Rows from block 5 of the image encoder of a small contrastive image-text model, named by matrix and row number. Rows with one number within an expert belong to one neuron, the router's apart. Each number is 128 + 32 x the weight over its row's rms, rounded and kept within 0 to 255. All counts start at 0. Numbers have three digits each.
After each expert's rows are labels from the 100 images, of 14848, where the router gives the expert most weight on average: "responds to" is what is common among them. Only what is clearly more common there than usual is listed. The data: drawn small creatures on textured ground. In brackets: how many of the 100, against the usual share in percent.
# router: router (encoder.blocks.5.mlp.router.weight, 8x256, trained with AdamW), inputs 52-103
# up: expert up (encoder.blocks.5.mlp.up, 8x128x256), inputs 52-103
# down: expert down (encoder.blocks.5.mlp.down, 8x256x128, transposed), outputs 52-103

# expert 4
router.4:131122156150171138104084128158109048158117165112129112116102100066151160117146129137156141161099168114106130142112092153194185137123074134094103129103121143
up.0:160165074129140153134086102085073150101191120092115152128042165168119130131117082126148084181161106070105116104149161095079137146112114129072045166120123067
down.0:134026135128155112085105154106118109158166110160099114129130065202166133074102157139165133118110208109088125093151139124127186134149145092043125151143117097
up.1:162123115089091117176075144139159148097097111137135162097066138155143128077070122099135114157085160135080134146090139114110129113130150093146062114120074126
down.1:098178123196124100167194152142133144088103105170110185154141098117123131118094098200161151120102132134094101090073128109154172180120150115143157139211101140
up.2:143099119188117142133096154154109121117137193140175144091146097094152112159096113095127069126101074085080149163175161097138152080145063127116107095150090069
down.2:128111084135114117126117120116072186136094148140081168130057199143131097130179101141183087131174169109122138178149141138156133096137120093158113122163095102
up.3:145103151113118134098115073090138118101137102114177145083227112138036108150140113125184119147162129118075124163129090102140122112188145115118091119095125133
down.3:151139130207144029136160120140088088106154075176194169108103140142090131170111137129136114070140178138150152129133118116136150158185149160109148159175125150
up.4:131118120109116076160119111149125137147141184160170111170118100111135202148096191173194066081126067215076078084134105093109098171187086095127161077106139103
down.4:104115066120078150114107106159136127146056120190148139142119143104130151204161158084133137242092099126195131152107150135166119140082110130139121172104117135
up.5:151096135122161171137131102087137147131143092104147119099138150106096122121077110117125046197054050115164126097131134111121085155190149160127076138076160133
down.5:088159142078082138139090148112110114153084180168112119159127126106103137132154187099063143131103140151096104118151116127144102124164112071183100133148099181
up.6:090128096075177032141152160169186127210168132170162162100087165146067100119202161117132092092157130103158096188116135153142123097109096094177111082094076164
down.6:090139123096111107149084092173158091156179175093134128077107155156141141113103087158154134146103084098111194138121135082136099086086139180137135153099138142
up.7:152101147100144124128097104161095070146191163131142102162137125090179139172167116115089115123075139139110148089157121115127185172098106160123142080121095103
down.7:114088136157198153133161088135160133098123134077134144103176107129141145140126106103134090112118130144147113101102134162088080180077116149146054124136116140
up.8:115105062103160168122156068160145132191081154116128124131064188176108127127133173138121107112101129140163117209130110085142106173163128149097160119101212150
down.8:099123081178100105134140106142103148142150124067136087124148100091129150130089124103118104165097134073166113140127130207192128116123118150098104147097135131
up.9:114194097052143173067150123114148122100147116152111085133192121208146157127126168148116076065091141131163091135128170085111161130082151146113079180108098112
down.9:101115069122126183113123136195113111174166184143168101135128175049125175138124142115090122122142139085181133117132112116145111164197086122160170112116128114
up.10:143155097103194151141103160081128079144170135182061100182131155165044146092158139120084088105138135155104131137146115106047141100109119113135148111102167171
down.10:181101151126100118138077102126123151152138122090123181086102136157083113197147112101114138163162142099108122128129097145116108111145079165149149124102205110
up.11:110131133146099110110144055131115135133128062143179131118208113204059152134140135115151103087161154144142160127066097145146102104156123150122081179147160179
down.11:103112101137158134074153175105109091130147140099169106172125075110152083132111166077132212153129146059119123142108168151191123109130147144136137113061193070
up.12:120124116181112105089120065155125162147039150133106099108099130134132207149120112173157093141154058153143107129115132139175124111160155144076100127163097089
down.12:152161114128127088116093121112130106152134127105193112101150130115167082168195104150076164095120087141121145156138146128151212054150107084122177095092164073
responds to: large (66 vs 26.1); starfish (52 vs 8.8); turtle (39 vs 8.3); colour: pink (27 vs 8.3)

# expert 1
router.1:150096099112104073107072138147148150065186123153166151112107168158092120103055133135102125105138077169037082159148132087228172093149107164133151109143120155
up.0:082125138134041200138118123139121083171147124139106152126060141126074102130084194157120203177199119101112157149106108058167151082114176079092130200044169136
down.0:052108154164115134114095096125099133148101097131080118172076124127095108164119168209084145174204169089131113127093162071163182148125169101114127153098112138
up.1:155072137094170110122114153173129106131049101139108093159130150146141190109108154104103217113140147134126155153135157132092129153142115171179105135145148081
down.1:084162100119078072112094109170129090125117124125169140169062121131182114129153118111101142117135089142159135163116159122159171121130082186170095078177132156
up.2:191107125096121134117106168119141131068110112159154117126152101200118157136112143129106116096093142116128145151082130116089126152181057158105103135120123165
down.2:126149063166143111134166058133110159170120107221126115095127040116147104172095100150120099159105141125107151084139084103162155105138166088075113135110136095
up.3:123174087092121156157183157110123135164089153098134106108146165116164154191140138123142122159147125132127157146179104177176143153104065076106172101131146175
down.3:059168139145126148135118133089077163133129130101081126153143170124165139174223128143097120154150179144112170167133167107125103164048067118151135143182150197
up.4:105104149125106126184104165118092086150081127144119112145106079083100056137126103108179169103108138083104205065101146126135087086075128107167160129108164147
down.4:153085100187132049157148119081138142103117119115101117166152088164164160136141144171171059163150121141089119152126170125144156119147151143109123146177118111
up.5:106126115096111136157095115127108111098114159088141126128146159152105159142138177117113147145112141186187134151109180150100104118090144139066171170119169187
down.5:127179117134110142191095138128051148152126104144162141167125165099155103169156123117157116194163132140112172154127109085111117154103095115107177143193130143
up.6:121164129124067130124089148144158141117129144121143126086046126139116128142089162104122146167159123124123135148129145149117157171072142128065118122149110155
down.6:147115116126126123138160144131176153149176156095112104132105129158160155110126140143131159132131093151162147117161166123070085137101086147170174127170150071
up.7:086076114100116117167114148122143096203146089088126097106145120123076110100133211154125139175167144115123066152101129048124136077046176083104106134102076139
down.7:083119154183104116114091101137077131114151190097165116168157132170126162177121123148170159144133131128124149137202162151112155154143138131144091142159092133
up.8:125078131117135134137188111137130112074154134084096160106106071120106103166155149116091122161138129125186123177114082131157088111130091183118112137117101121
down.8:102166151174128175143066124137083126164132107189058067155121104145121156137078107089104154128192111143071129139117102069138162091143099131205117204140096104
up.9:122122164174093108172171103107158123203159119116073129095127153055133184134132189137124167120134136106140140132096149176080101143173149101096141071122120117
down.9:108119122105113220130087098152162155169143122157070102083146152138110054122165114054123118079074156124164116199158135105061095172144133111176121089108137131
up.10:104138191085138144113154171089108140099196196170107117124133102084177136100096120107168149091084146125107159154189112137123089095088146101126137076124129105
down.10:185109134170142128077153101159107115160116149195160126152101145151130138136072152119195104161117220151227135116151163107151140132131156172136112097090077110
up.11:100122142133139130152160138108128173152109139128101144171087210133128176117081097086198133138079147164179122158146127125107126155132124125068129132131154129
down.11:141201100117164133132112139103150121097181129075100156078183130137160164136131187178191150164110093130159141062153119074140110128118167120096148128122129092
up.12:086140129188190122120131141154130105056099126135079140100154128155145100130076114109115042098090141122113087206140094136116089142102161169109111166085121133
down.12:142159091172154147120129124123122170102101122178152171084127107153102164108063140128135144068088133143160131117142092104179096092185094128116099141135067119
responds to: small (89 vs 26.1); fish (37 vs 8.3)

# expert 6
router.6:090161141135204167124123167104139179091103123090138113072125078153171098171139151128087050146147127094204121113145179146149102123094156121101153123125123093
up.0:139110182176128111100154141131133108120147111148116124153146168168118131104126150117118071172185128119193172192099101166114105127117066121116106108055135161
down.0:151183081124113137119101138170096115129102159178119118106094088137147098148192049151094099145151148086077120118089091134121155038165094097139113153180127146
up.1:092161137158122136082080115168142128138172175146139135151149076139114133128117121110128084144106111077116084121089234110192112113159084156089074135176074130
down.1:155098118128137142130106110121098118161125126164116109147095126142087145194158165137124128192184165061152163128164093152135163184156081067124076122090108131
up.2:109106074104119088162164157093105112105209139178106162168117148145123111193160130112135111162149126118199160057106106111098164141145165139127119114118136101
down.2:173127105120138118122103142101209158192115140089111148134062152115147119100083086109153104087137155128131132186154127166104110169034102154133188119186110122
up.3:154075154134102118058134155142107199121138129099138111093079149136140109161094137121079103205107121079117098106130101131162162101126092159078080130096126177
down.3:074144148118105046129104098133081085170182111055146170170090079158144130110158124130138130118150112110111162140107156138123141084096154147087140147099188115
up.4:137184127101104173128151154090137088129135171098122105121098048151106113147192093120111076142170204093077152150097127126063152119079164119055109154123121122
down.4:147054136159157074153112158132144150105128105079136094096121174114160110110081138144117113073070106085124091137098126096151119081190138162139162089156166132
up.5:123143145092101113147135083143143152159215126144129157104139113172096132145196178069129090095120167111163170131141091098126144116135074091165120128131094162
down.5:088137080138088159132121160128098087116141188112164084082174100152166179120115158128137120163129081131104137086129105188132078138129116123156166156132145157
up.6:173134137155201121115123067130131105141141078097145117123109177103073090200162083090082135164153164119140141121109167177112126152101149103088179161104130128
down.6:111147114157156185095097111084127145150094124131114111142137130151136155120083109030147158114152115111127166109140165161120097124081092160044155147091197105
up.7:182160061121190176131129108140165147109129150161101129164080119124135126103070143188128159176166114100141099143180120140120163083114180097136126097131107073
down.7:102125116092092158168084141132167060115139137169151133089153141102163098081137131119110133148096143156157119066122085116126109190077111106146148102090077097
up.8:118114112110119167099069100114139114129165117168145098156146187170105104126105150149104076155092152097170087050169157130140189208123159129086071144101104110
down.8:154153186152162099149133093137108123127128102095073155109113173099192139127082142102135157142117124173169139056177130173114132142101120170145150146171132163
up.9:127134139125205148114100146146142086144150124138091120112136131089096150113130122126097100178092132134229107172102087162095115126124070162171108138155093141
down.9:131072080116120155107096060180148113121163137153143116117137125140143096094185140116170165090078152137077126123139144113149123146188156140141091152028103059
up.10:120139118123140136119102132082097134114184139092159173112114166144119172127141174111080171107147085161146093157173108091072214139160136140191148080121109192
down.10:085128170117181114144127180117107124150126155144152169141155106110173162105119138109179153093151159149112146141140134134133177147163141082198122159152131200
up.11:147103185117097050149171138115189148166127145150158182138076142161084103116106173117168149130094164066103133097143149125078126103130076156158112137159075106
down.11:198141131143117185168100108079134117083108076103077094106096111083133152089158140115106125142128113091120158166153128145170157095096155117103107086114100100
up.12:133085146103105138157118115122061156158169147138144140071154057090122086127108122121129123110152145103057104162132158164090074099130113140140116081144137109
down.12:108140135121107172158148136090078099125082081113122145104166078151115087147081051132130066103161143060151161118104154101129132167096143088064069173173080099
responds to: butterfly (98 vs 8); large (94 vs 26.1)

# expert 0
router.0:126096078158135079117148147112120137156137157108152151145156181152105163072149139117139148087084099163123075167177125094109047160150140114167076101129144116
up.0:113088114087141135113141126133112094144094153154110146179113106131123025212178141172139123099137111115139137150088101100142119058124140123097137173127189100
down.0:152046114100105072116133138179108083113147124144165163134156132107101190114110123125186182108122159107139162090132120143160184104192161140023053141150164140
up.1:118127115158080136126118090149131153155146122153211138092138144101146140090175094186157110088147169087197077135092079091131065122128151163123079166117122152
down.1:139115128114037119133100141122131139124148169105105085141158162085119136149174159189115139126191131099126081087129130102188121175158143170194141109154114153
up.2:075140157159114095168102150099094174175098145147124218093138198068127195165136161103162112103105118086068152158139116142132133176149086081129170133151161172
down.2:120133096167139159196123114104057191136078135060088119042071138186170114127109153116145199136107105128132114139103117099118087157122135156116163093171137181
up.3:129097076064178132105145117079148202086139194141170106120093124144156107143135168128094105159130166067122140113127126095135114093157124082093157064137112113
down.3:151112156109150137132177106141100078151057127076129032105165164119128129070061122146109090140174115147103189144084102122100097121137051099127148168158149120
up.4:133119137102136164133100122121155155157147107084082123187113119161072173096125204141135109142120136185075105162141106109123135151107159125174152137152145109
down.4:073098095121190144129093136170142113114079180090130078161112177135156128114136148103130175100106106156156030105126149132160109152124117196152154104081129096
up.5:102167136115135175110053132082162151121096158146127125163149124106092120058094141051120114057158124099153157146097129187114109146070130069126162112108150175
down.5:083137148139120116125130147128140197133096110101106123118136137105163132133131119082176152128151059161099127192127073128139084103058157117107116135106206045
up.6:125124127151127128157159124151159145161097138084145187113132117096091164143146139130146104140121108183194120124113134171167135153153086126111171156071112159
down.6:143114134113085156179105146121183132114190082145093097180084085170082166130130076125123152128110157186131123076164120132145141194193134133153125084111093129
up.7:115192051116068165134142115171100142081073105129125111125081142140094110154163063153131100118146110145162104117127133156175114116161105151152145153123140152
down.7:160176099152151153114170138133134100169130071124150081137158150089103099113147145118160056141147105094104096122167118147141081106056150150096185117080155123
up.8:108097119127100144169140074134087049155139069166132105188073094122106126117183117141151130161158145146123177074151105121105103113124109101112097202105094080
down.8:104174157109101118144101125142180131128135065075104163126167144168118057095121169111122177231130181129142212144118093139159140129102147116128103122101122141
up.9:141109116092141113123137106125088143046147147102134139100093060199223085163154141138130126142158205144081173199070132158137150058167106130163164144113145167
down.9:166147137103118117156135130187146119096132133124140134117102132163110100110139095164108151121089171138095098078133119114118192128067109082160164163150142163
up.10:081116114130104117173133153129152130095157162086099141131131154085123129046170116155114186175167111063168101108138082121177109126089192146153101138114137151
down.10:103110177138082110101150145132105180099127161072052121152102098047109139092091129144096129093137116093117113142148068078160144122188137134131098110140155140
up.11:145104104121092120135115134128111126190083150128158114153079139221170090121138102151149164101064128127130155085100203155166139072095089133094072144112106153
down.11:123154116092105179108114142150152152045121080180137075078127134162112092100191128082097163170188139147059125138164114072157183143119138080140167171159123144
up.12:070187155114148162126146136100116167106122119121108149131135148146177113118155106157162124092119121147106095058116141121066111129124113140172118168159078150
down.12:153184122134126153089161106075127112132124053124148155143115145120142098127205142145207123122110119105170156070130103135093150110118123172085103135083149136
responds to: scaly (98 vs 17.4); starfish (39 vs 8.8); red (31 vs 8.3)

# expert 5
router.5:120119101128129157168140077151115084177124160127113129101116164088116081148130128116162172140093175114082115133114141064128129140144095123136131171076142161
up.0:199118118099151132087119131153143112123116102165133117084092130167069191140126154153151132120123130095181124072143159135128080110145080174117129141096174102
down.0:080132170054121137150108143165184130183135121175113081155167069122174143081076134072121142139089088174156120056143126159163100141159123138149169149096173105
up.1:151129109087050142085087172104137025161096088145116137151076131167126140103160084126103098098054150117184152097144097068131089174141229101128117157118122199
down.1:116124045096151131194131156154102149140109106098068143166121160087087179088168148181096153187094153113106092125182145101109172111120121110128074119137096119
up.2:114168078071118142121106154110130171117108154148172113121093145167153172094079139097114128100138096139091156170122118135133154057160057101140185092118125148
down.2:176101166157148124079125066125144123133158162177134085099135132104203180141156131075151144124121069084141128137170193150140102151117144105057124120129116075
up.3:097133073122126114176109081112123114167077112118151137230142130158058069133143095174121100120144155132124109117113153110126103094117155139135124094179143157
down.3:104126124131101087148143123138195129168163098225087161137120151120146102085097097147117136104090133102090158166114181083129205121135149168183112135151113122
up.4:081052156084156103150129112141180134184127128117114158142193093172119139103164193117164174153141169219127136107171151086134164153107210095178138112131135118
down.4:129138135039150076139151150122145137133109167087062094103112222133104147131074156103157181215139124156147075148173112111129098084124196152142156124101155108
up.5:105151169115120142096165144171158126132118139122108095122120144124077186124156125175159081184102191134157096121160120113164153115137112155141126142095124093
down.5:124099169139125141095125167114148109154153137125108143124104100147114116121119153089155198132100092130172137134158155067153184146153204176122088180111059077
up.6:091053119164083140120092181138100070146111107173139145106095098147080129083141139122051204160158154112091114110154124128178108139129145105198113118060154149
down.6:054035146156121131102119124142100091120160100168114102153074123157097091154119157147058170132214182046119150096109134056155127129152137129123083111058115125
up.7:142170071106108144097130131106088166175134049138118113131148046103120092120158113161161172152120184118143128133114078136153126183150140139086150153114144119
down.7:060071134086137093109231153117122122135128068129134094118138138132084110145164152142179142211132127057165085119118066104147126085130061132142078167131094130
up.8:165169107107153126092098104135165137110119147089166099146140139125127099158110152132103164125147175136129205129109135136107113088117102108087110156076167138
down.8:086117103162162111069089133170175160139160091195170146103173091095141139091071155120163134080112102163133214164159070092151162151131043063174155141139079129
up.9:139114170074115123140102177070076104142094074162099130077160100138124105067186129169132088119124139143087122204124156102090074111079101119120115126128091116
down.9:181099131130064096105092089144100213125167123117130145099190134079195126133133157116130107128090099074170161190181172110149135090076071142136071152199151072
up.10:118107187106180098111134102112105165121147167098131120158168134136132133162147138108116109060144080171105104158162144092110127176133134120127137119098133127
down.10:130174132122179144126118180120128087179169190123147108160091161112146155035160120163139080132081102195104112132136136120108117141213138139159113147121132132
up.11:101143131150097141100134111116078171185079164126124092118120109139103135168095121129166075031183114123158144191129147112164050145133154115105119153187098138
down.11:164075084159113147130098060158094133162130101103143170155167095135109158112131142134116169142144103136136197170181154145173122133187110067085052162132098159
up.12:161123037112115140085153124127087141069176101104146139154111141121097144040113145151086094171159091160219090158157090123135162156148107091110087117127142106
down.12:082107137195112073115121171119159128096169145131170107150119121121157191156150107116128154120131097137150083145085169140105110181106155102134171160113108061
responds to: small (81 vs 26.1); spider (57 vs 8.3); jellyfish (37 vs 8.2); coat: marbled (35 vs 16.4)

# expert 3
router.3:166134089015129125116162113125177135122110072167127147142109047134097097118192136112134141058138112136141107147095140124141065090092184120159183114121130180
up.0:175144122152135193083158141114111066138050119133129088141170096153073126072125154061141114143115170155139133121197171096199066124150112126132102138202134138
down.0:136125190166104157149155107138138149110155134120129088154114124129132140095126144097112141136145112121178221092127126121131131120148147203120163113102084117
up.1:148113164127194087094104071151176112109086173156118136147157068160152078100076115133119154138102118157149161127161146128076171074153139146106167103232070145
down.1:121053108084095128075183117123155149153147072144144082136134137158097174152175163151126171109115119133094170056137114105114094138141101111127158088146115091
up.2:127119109140151145187115145162145176126196098146141144158163068124126130091119096134094145071205157094116133142143138103094121119102112104114083178127108113
down.2:166112079108133087160119154111139097144107109160151092117100090160077160110088173075086132201115139176136159120110123129145136127167133140125182127144132114
up.3:130163111107092105138148093151180202114104089091140137127109079171135105092157154136078152135151139138134086161150155165112106122148176125091133145071121126
down.3:198133157136136096125089176056118173192112095128101217141068113091116153097195168155113104096159110125169130178144128135122151100117165161091166158159158162
up.4:175141129120096188107127072123196137154110161116145068112084131059130119101123203132116148091130138160082111106091184116136096130170117123134129163137162108
down.4:130147170127156138132141163139072158144119098183160175123109114126130107116132132129127073089080084124121129203129173146149114107156100099166099121105142148
up.5:147092073099137099175080116098131148102110080141143079127104063105096140107162146174068169099099117177126109114134135160101099150124144145123095133110040122
down.5:122134080098156169117062194174095088215103132136102099144110126174100099152142113094158143119161173136111199153166149120058093105164154106122057098112122146
up.6:102177158131175139119074082128132100204138130142164142118114157104113156117116095173117166132144100167099181101144105067152083138155131098122145092094090150
down.6:128136127061098171168099142144157097185100142097084166131114158156138119103167154162156160138115125089090057121146130132115174094130150124106104074120154095
up.7:110142104150102140144139136120145100152157152078130152149132171097108087122148097119027114086138056134111107107095091083164132090130183111154081097131096156
down.7:115112108158205137123164106153095104124121149107084161113144119093188160129124144044115105181158125102176165130099076085134142188137148149148102122158048098
up.8:125112081087134138097160143126133093194094169082088111179106100129095129123123158154124048202153152122131179140151101096147117105143120143118143102144085147
down.8:140120129102077171124091156099118098141159162096153174147174151140122126164171070131086109073075118107103178150177072112158171085119115124159070118092138111
up.9:123076183091076084110105092131155139183191130132140141199157137138162125105138139099144171105148087106141171079137107137111138159121131102068172166095116095
down.9:144074172158190061156108092115131113103137104111109147118163099112165157174170111122161161143139095147110152132136205180083104122140091150139106121118132115
up.10:118088111119160143128147098116145171138072109087130105134130111140090149076174149097060109143080114130100107128120065127109171153108137076162117123102095116
down.10:185176101155143189176120042159143154137080154138161185136099103145091083097121111034175129117085103179178140126123128141151164109137143162142119140141134089
up.11:133133172123142184098174127137167147152134131141139101163155134121058184120055126114119168125126172109112161184134132094124130136091081114171127102151124154
down.11:136173092090135170124184105130106095119156113161137102119185100153062123130131120066124077080189130084084112116155176091139153154110128098123115091113166174
up.12:163185170075112148128099059100131142107149114155169115128121113149070131167103114146187201108085119169136103105103088117064107135154142140152195156150208088
down.12:138141161158189122108082094097126174141051127095086167140145135110152174147102108138162177130093175167144150163157124143060151128202106120147124093140100078
responds to: large (81 vs 26.1); turtle (44 vs 8.3); black (26 vs 8.5)

# expert 7
router.7:092161158144103132167130134080127079100147085174106133167144100079146169131083073094153114104144183125185161081125100119164165176148122142146138202147086120
up.0:124111113098093152091133142113138110126126141038127164177164107142120159106179160108123108104109104159124148088208103137169109132184140082124129121105096151
down.0:119111134120141087135138121179063094131143144082168141145134207157149150171149147158132140163061112177076128132101072123114160168154133159123087119092150116
up.1:111108165158102094123137206109121132140104152131136076119122090075156117149133113108097111179124121153135135094175121079130157139120053118116169128154183118
down.1:141166116099133083108176062110095092124119072122165166158112128190057074135066181148151137073109170150154105158106147151111122092105189081178177156138103153
up.2:114069115107159113098126101129101124124152127155104130111130087100137136146099163162120165103171109179164100123125135087113074164175133137131083105158119149
down.2:123178139220073125191151143100135134167133120087154060124053092114109093123094147149144152157148175096140130098125166071093091090103139098134149110098129106
up.3:117111130178145082206108188094166103110186133101147124122137188113162091098151152144123117073105120137160097092139090171083116110090126151182139090137109225
down.3:119155112144147143167129136142150091055144096105170141169121145131144124131144175086164178081088107134117137123156086072147086108160122099158123129128046151
up.4:103073106107166169086130124157181151192107120085099144118048156067155106096092090116098139167148150092164117132129129131146145090134184140131151128149103067
down.4:174163179162124105081191124147096123103072111214139110123136130111065125134090113147123165102143112126140108143167104110113043131122193214113114139087200177
up.5:097114172135100131145197117163173155129106120123160139154132114133195121112146091115181132102151204079148116074155107114111120136116103096148135083089119151
down.5:118134163136142143150057128120081072125142126154102167109156135153178097173122128083153180109092090132176109083088135102105106122114084143135114147077137166
up.6:124115111198197123163067086154083132189124165123131110141135088155071157169110135165131071164112175160129168186191134083119102129083084119114138092162054115
down.6:092107076186114104165159069106110093083160112153125116094161112139187172086150161056144157173130101111131105106087055090134120160104203097128092092127082111
up.7:122226178137144142147155096145134142115099098150071103081124147141111193123118162088121094133129081163091122116108065084152122148150155130115187161133184122
down.7:121124131120061158141051065112101147121094111109133087090212115085105116134090118096166078120145160106145138082109095118146127139146086164154145081150131116
up.8:121137137151162118136171162132137166132106134105129053078146179173167140090134112095116086152166117048158164069149084106183088151158099162136180111149134127
down.8:091145127149114155124156151106115126091082145173111100091206176119130127129146137127133100062104086024163127191118148114146105084056172089196143169136161171
up.9:155077121162114123139166127138137118151134112130111158087129134167121001180094110106130153184124157109089103163170161177131101176154146101166103113133101105
down.9:202131160133106154124137092144119114157161090184135127114118137113103083114169111059113109092096137147082132190148110153076096157120112083129104107061126186
up.10:132139155127160122109110081163130076180129133189164174106133117169130124106133134109194152096139111132114144106180104138083083193136149176156158118142164167
down.10:062100107144106127138161085160170142145063111099119111106083210118140118115158122099136168156163123132050147118128101090131126175184049143122160112140197136
up.11:136137147117119098149084067106127125165189099134147133185159121119148155057111066096130185114137111140161127118080091105116153107148108046153117157140137173
down.11:107101162121068129153090084142151108133100120102110157160150124142159157122116094149169128192105124112125137116167075132157113121174116089187141106071205131
up.12:148107149092191052153068104171134108176143129146149154139155139082085136134107104160095194135045156166124147201160104146141094086149152110145137061088047085
down.12:103158141132141058145160090141077106096121078113095151126112104138075152122168154150138166127146165082151129119143131121150097192160081112126104142163079117
responds to: large (59 vs 26.1); jellyfish (53 vs 8.2); dotted (42 vs 16.4); colour: black (30 vs 8.5)

# expert 2
router.2:141111133166118126136167168146145163147087112089126185117139169169096182109147112187098091159136079160126170088169123150071085125111113126133126148132166119
up.0:066127183118137118117140120113139162154141114152088086132071093112122129050154113127083205193116113079078137118144144190113180076107142086162118089113179107
down.0:096126139119155158138128179112137165133149148117153103116171130123160111108113186127127132118082138183161131090150130092142119120050155134154121120076169085
up.1:140136108125171110145135043155115117130181108110156157154127097110119111103127147126117087120107154079109148168157104060089156149122129095157126155122104183
down.1:087084091125113104171152189084137084143176157118182167164161134095076119150123147155158144119125120067079160129122142116086177169164093124080153121135086113
up.2:157150158094090143101155216127109153136052142095103127106164121149093135142121206112106120171163099156156133151144127049187089105125119118122072133120143099
down.2:092155145092106146139130153164163118165130137138095102063100143135098144169080081166142134092165152085121205106163164152171096137079137083101108092154134119
up.3:107106127098163130134159128183132107134094217117123181135170140185105152123172104136142170143081193123102090127118170105154142127175134147112146139119159143
down.3:163161132141159085100092095107103105175101133093038152139166153178123170148141120177102098145137102164103062135106143178092113141093153121122166141111117150
up.4:157150146179132084145138078123134129140103139144140140171083117151150114076157101100135098169095055075104157145139151110198145125097084064148109142110162140
down.4:176191152083140185150120122183110080114102092187174151096128087159084098137154107135143116135101146069093098120176131029105131128074118159103105171175123157
up.5:143110076184138145106140118111090161170094159138139112098133180138161104170140138066146137134188085151123153121182043205158155120115131136143156110140132156
down.5:116178164163118138073099200140179134100114133153122137127110143121157129112140135117068128137152127134118102126117182139147162138066154105126098070131113153
up.6:123145116112115111113141091124104140124073152160077073184075048149082162152153104095112143153125092110123122161121142162133212113142103056085137152121140149
down.6:121131115080140051081125076146137108110100154116164104091172092086118139100165104113107106131156097138150165163167121107106121127110101138202138115143108102
up.7:071122144138181152117116142092177096127064141127108103146057157159150110134170145122103126075132129172160102142129098130094126142107142123147206149076095183
down.7:118054137138101106073132148102092123127143171099122095118204116162039134165140112128102140123069139169184177128099176169120136204108190158116150068123113129
up.8:126122140061105177130110123118074159089133075110147150124138122154073089146145152130133067158128140132188111070101172082136156123133094074133099077173082165
down.8:111165164124140102149155152112101117117100083179159104106154113107141121183154098110119122098169088127136189101105116149173106140102087144121153107202094131
up.9:097152118161178101117112085145087157176162098144100122137094113213101166134102155202112152092098102098131150165081116148125078165148160139157152133176209158
down.9:133153099124067136129179175137085061141152106131136152117123175140079105167161131140141110130157085128142097148124126144174111143206137096129108158124178148
up.10:179100130115137092131077131154122051165061164164122139137110181103121176113152140150158152035138093114148126086114064110115116075142155189153132109147164153
down.10:131084171102125107171100107092125044117075135193141160176156174102090131168184143123161158112222093131123096145087159158129085098147082098085120094124077086
up.11:113129121136113109107159164131098165103150117075145145144155141103118131178083171151132080151136117168134155130100123057154142138158162132186078097142097139
down.11:136083146139080166097127179126143123110144068093092095113130093115169109120095153135099123145178094091131168148118139087187153066094142140098118103141150169
up.12:146210112141153182153101085093147166086113145107184173166100105132108186159128144117100140117160098099123155111144103083162187136230134137151107110123107155
down.12:140162147086076117151125125113145114163144109096067130111131133090110120120160161160133150173125132086080140160135076056152114155131103093091095144164103156
responds to: large (81 vs 26.1); spider (52 vs 8.3); blue (37 vs 8.1); creature: beetle (32 vs 8.5)